Weights of a small sound classifier: widths [160, 272, 480].
Rows from block 2 of a small sound classifier, named by matrix and row number. Each number is 50 + 12 x the weight over its row's rms, rounded and kept within 0 to 99. All counts start at 0.
Before each channel's rows are labels from the 100 clips, of 14976, where the channel reaches its highest value: "top examples" is what is common among them; "peak in band" is the frequency band that holds the peak. Only what is clearly more common there than usual is listed. The data: notes from a synthesiser with random patches. In brackets: how many of the 100.
# c30: last pointwise conv (model.blocks.2.c3.0.weight, 160x160x1x1), inputs 0-159

top examples: bass register (55); harmonic FM (26)
peak in band: 0 to 250 Hz (54)
c30.88:64 52 23 46 41 46 37 51 37 37 71 36 52 48 51 45 43 56 31 62 63 37 40 24 65 51 36 45 54 15 60 59 56 59 38 50 46 46 33 53 70 40 52 77 37 70 53 55 37 65 61 66 63 42 61 73 61 61 50 62 60 54 45 54 55 48 56 48 40 48 66 55 53 47 47 59 60 56 39 53 68 54 32 62 62 51 42 41 33 40 49 52 66 46 57 62 44 63 53 26 10 41 51 59 57 34 42 36 39 52 72 49 35 48 50 36 50 55 64 57 61 53 43 70 47 43 53 45 50 61 44 59 55 51 48 38 78 36 53 49 45 57 70 41 67 73 56 55 61 54 51 37 44 58 38 42 58 49 46 85

top examples: pluck (92); bass register (64); oscillator: ring modulation (41)
peak in band: 500 to 1000 Hz (47); 250 to 500 Hz (31)
c30.63:35 57 40 52 50 51 55 40 59 51 61 34 44 45 44 61 45 58 46 44 47 60 59 63 62 38 47 57 48 36 51 55 53 47 32 59 40 43 42 46 46 69 43 29 63 58 54 73 51 56 53 58 42 46 60 58 38 49 71 54 42 52 44 38 46 64 52 68 40 70 42 44 60 56 42 62 67 44 46 56 71 29 57 48 65 46 37 50 46 31 43 56 40 31 50 47 49 67 42 49 49 52 37 41 56 59 43 56 55 53 50 52 47 58 65 56 51 55 61 20 24 60 88 67 27 44 46 59 68 65 42 25 56 50 46 51 46 68 35 21 24 26 56 49 74 51 67 09 57 42 55 58 46 39 42 58 30 31 45 51

top examples: bass register (73); pluck (57); filter: low-pass (45)
peak in band: 0 to 250 Hz (51); 250 to 500 Hz (26)
c30.11:44 76 59 41 56 72 70 46 53 43 47 50 36 54 54 43 46 60 46 38 56 55 29 50 62 49 51 46 67 50 67 54 34 36 62 46 33 48 39 61 54 59 34 40 51 55 69 73 47 41 48 42 67 57 39 67 30 44 54 62 36 80 42 41 48 34 43 49 39 60 39 53 49 41 76 52 58 55 09 50 37 49 54 57 62 59 52 50 38 71 52 42 37 57 50 52 46 39 56 37 51 43 36 74 51 53 30 46 51 42 20 28 38 43 56 46 38 56 35 51 50 49 72 65 50 60 44 66 48 44 52 45 74 30 39 37 49 45 54 49 52 30 50 38 49 57 46 33 41 42 87 45 57 57 59 30 48 54 60 32

top examples: bass register (55); envelope: pluck (52); notch (51)
peak in band: 500 to 1000 Hz (63)
c30.52:59 54 31 60 50 45 50 31 60 40 56 53 40 58 61 75 53 53 46 36 58 36 44 55 60 54 52 76 49 49 51 66 37 44 56 44 48 55 50 46 58 54 55 57 68 28 54 44 31 51 67 52 59 51 49 43 44 22 68 54 42 35 58 36 56 51 34 54 41 62 39 51 55 45 50 52 51 44 65 55 43 70 64 66 73 45 37 48 44 25 52 47 51 44 51 73 49 53 42 37 61 41 30 56 49 51 38 54 42 47 36 49 34 49 35 72 67 81 59 50 61 65 65 20 37 66 63 43 20 61 44 47 49 48 50 41 75 52 77 54 46 74 51 60 58 65 28 68 67 48 41 55 47 46 37 66 68 33 54 47

top examples: pluck (84); notch (48); bass register (47)
peak in band: 500 to 1000 Hz (34)
c30.148:38 28 49 46 44 48 47 41 49 40 52 44 50 50 49 54 37 46 50 34 31 52 64 47 49 59 40 52 70 43 69 44 31 33 53 55 48 39 34 57 55 44 62 63 73 44 45 27 58 64 49 53 56 65 22 34 26 49 55 66 56 65 74 39 50 54 56 51 41 48 46 53 42 44 31 54 56 64 60 58 47 59 32 50 38 34 81 46 46 45 65 53 71 53 49 28 71 53 52 50 59 28 40 67 52 42 38 69 51 50 51 38 40 38 54 48 55 40 57 58 51 29 41 47 67 26 57 65 32 60 69 55 62 50 45 49 33 50 46 65 73 51 32 35 47 70 32 77 50 53 46 42 56 27 55 56 33 66 54 28

top examples: bass register (84); pluck (73); resonance (35)
peak in band: 0 to 250 Hz (75)
c30.27:50 48 41 59 37 49 43 71 40 37 51 47 34 48 52 59 39 53 54 35 20 48 42 66 38 62 41 58 53 29 60 51 43 43 47 66 41 44 51 66 32 52 70 39 42 52 62 55 39 63 60 40 81 38 62 57 54 51 69 45 58 51 51 49 71 35 63 48 67 57 66 63 62 47 57 41 38 47 41 50 34 59 52 51 62 49 48 39 59 29 67 49 47 66 19 66 41 54 61 27 39 59 40 53 26 69 29 67 49 46 56 49 49 35 63 52 25 61 58 63 44 39 57 26 58 37 55 50 39 52 55 42 41 45 42 24 52 28 87 58 53 59 31 53 55 54 69 47 62 49 48 52 57 51 38 50 54 47 60 71

top examples: pluck (87); bass register (55); oscillator: noise (29)
peak in band: 0 to 250 Hz (76)
c30.61:61 38 60 55 64 33 40 58 65 43 61 48 50 62 59 54 48 21 44 44 32 61 47 19 78 46 53 42 63 62 52 43 41 51 22 61 38 59 46 51 65 54 49 50 32 52 35 51 53 39 75 47 34 63 39 63 49 52 38 36 31 40 54 72 65 66 44 56 70 25 55 47 55 43 37 65 62 54 55 60 35 39 56 47 54 69 47 50 50 50 62 28 44 55 64 48 45 57 30 25 42 81 55 29 49 61 52 46 40 60 50 64 50 55 46 52 39 47 58 52 53 45 53 41 45 58 44 61 66 67 26 57 71 42 53 58 42 43 38 49 54 56 21 53 32 51 48 35 42 64 58 37 41 37 53 72 36 54 62 41

top examples: pluck (57); notch (51)
peak in band: 500 to 1000 Hz (53)
c30.55:16 33 61 31 30 33 70 49 50 51 44 50 51 45 31 47 45 50 33 52 49 67 52 57 79 45 49 48 41 45 56 51 51 43 59 36 42 24 52 57 66 73 40 43 54 56 58 65 58 45 52 44 43 47 43 48 59 40 31 50 28 69 44 69 40 67 51 39 36 54 70 51 37 60 47 41 40 46 61 40 33 42 50 54 51 52 72 44 42 43 59 40 53 68 49 57 48 45 50 54 53 38 64 56 70 70 43 63 56 48 47 41 39 70 43 63 60 65 42 45 47 65 51 28 46 60 43 51 39 33 39 54 37 47 68 40 49 56 58 41 65 40 42 31 50 65 45 64 70 54 70 63 23 52 49 63 38 67 91 56

top examples: pluck (91); bass register (70); oscillator: triangle (43)
peak in band: 0 to 250 Hz (91)
c30.65:39 26 32 46 86 41 37 50 51 49 32 48 45 55 61 32 55 58 57 47 53 57 47 52 58 62 47 66 54 54 56 50 73 47 60 42 61 39 25 51 53 57 72 74 47 48 36 39 39 41 33 44 54 65 68 50 52 88 54 67 42 32 37 51 57 43 24 36 47 22 47 42 39 57 55 45 43 50 40 45 49 52 43 33 35 52 37 42 33 41 59 65 45 60 55 58 55 48 64 41 45 59 50 35 34 63 35 59 40 75 51 40 33 43 54 58 59 51 46 59 25 49 68 51 42 39 73 51 55 38 55 41 72 53 54 32 37 52 49 37 56 70 72 43 58 53 41 44 42 66 62 65 55 55 68 49 45 49 68 47

top examples: bass register (71); low-pass (49)
peak in band: 0 to 250 Hz (68)
c30.82:75 36 46 48 52 56 52 50 45 57 16 46 45 37 61 49 60 36 52 61 39 47 60 37 39 44 60 66 24 48 51 50 52 54 40 66 51 58 50 40 43 45 45 66 19 52 56 43 53 59 60 34 46 50 49 54 59 30 65 57 64 36 53 39 33 50 39 44 43 65 55 47 47 55 50 47 41 54 53 46 92 49 39 61 57 51 53 65 46 51 62 64 30 59 44 46 53 76 59 56 58 57 63 56 42 16 35 49 53 57 55 48 59 47 44 19 57 63 58 64 40 57 47 59 47 64 44 56 65 65 31 67 55 58 73 41 54 56 49 41 41 40 80 46 37 41 67 42 54 44 63 55 45 51 67 44 42 78 71 72

top examples: pluck (81); bass register (55); filter motion: filter closing (43)
peak in band: 250 to 500 Hz (36)
c30.134:51 43 42 47 34 46 45 67 60 45 51 69 59 34 63 52 48 29 43 43 43 55 63 64 57 61 37 45 60 73 49 39 45 23 49 60 53 43 45 42 72 38 52 52 63 59 55 49 55 55 37 41 43 53 59 44 59 45 49 43 45 65 42 38 40 37 40 27 49 39 41 56 62 42 60 53 56 65 17 45 59 68 58 51 54 49 58 79 61 61 60 57 52 48 70 37 51 57 52 45 55 49 56 74 53 56 43 46 64 65 42 42 51 34 35 45 11 56 57 44 53 55 75 74 41 54 44 65 41 37 47 41 40 47 48 28 57 58 37 61 42 23 52 30 66 50 73 44 24 58 56 51 57 39 53 40 24 56 54 80

top examples: bass register (61); high-pass (44)
peak in band: 0 to 250 Hz (41); 250 to 500 Hz (34)
c30.6:39 67 77 57 50 48 36 53 51 50 49 40 55 46 39 43 61 47 54 47 62 60 71 53 43 53 70 51 51 36 44 62 36 36 72 44 41 43 44 44 40 68 34 58 67 47 55 46 46 54 58 37 48 51 43 36 44 22 44 52 65 56 59 66 72 67 38 40 53 59 51 56 42 55 55 54 43 68 11 61 28 62 41 53 52 63 38 54 51 26 60 43 59 61 50 36 51 35 50 41 44 48 51 68 69 44 38 44 59 73 36 42 34 50 47 50 59 41 47 40 61 30 48 48 69 61 52 50 54 70 22 64 43 63 58 36 62 56 61 70 48 35 51 65 88 39 49 49 39 53 46 34 34 70 56 54 61 58 27 47

top examples: pluck (97); bass register (80); oscillator: triangle (51)
peak in band: 0 to 250 Hz (100)
c30.99:32 66 37 44 43 60 50 43 63 34 43 44 58 56 44 42 50 55 48 46 58 61 48 59 57 50 46 59 52 41 50 38 52 63 58 50 50 42 30 36 53 43 21 68 50 53 44 66 48 52 47 51 51 71 54 33 42 73 61 35 48 51 27 43 75 52 39 36 52 50 42 61 59 54 57 45 46 56 50 78 29 61 59 65 51 56 42 48 46 49 25 58 41 57 65 56 65 38 52 39 48 42 44 46 52 69 74 38 18 55 59 42 49 69 32 61 62 31 48 50 43 53 67 56 38 53 63 74 40 41 58 38 52 33 35 50 39 59 44 46 43 39 83 56 35 63 31 81 45 66 39 36 53 43 20 38 52 58 42 65

top examples: pluck (91); bass register (85); oscillator: hard sync (29)
peak in band: 0 to 250 Hz (95)
c30.24:69 59 39 36 46 43 49 91 73 47 28 55 46 59 49 62 41 43 47 48 36 32 63 46 37 51 44 63 59 55 48 66 38 51 28 54 33 60 50 52 48 34 38 62 82 55 37 42 59 45 54 52 45 54 22 36 44 58 67 29 42 63 60 40 60 69 47 53 52 36 67 32 55 39 43 45 42 68 42 69 42 58 48 33 49 45 39 48 38 59 49 62 37 64 61 43 30 49 33 35 57 46 89 44 59 43 49 46 41 43 51 44 38 43 28 36 40 41 46 69 37 37 60 52 54 43 59 50 63 56 48 49 53 51 62 68 21 57 44 53 51 50 34 52 45 70 35 45 41 44 43 48 61 48 39 51 59 71 60 55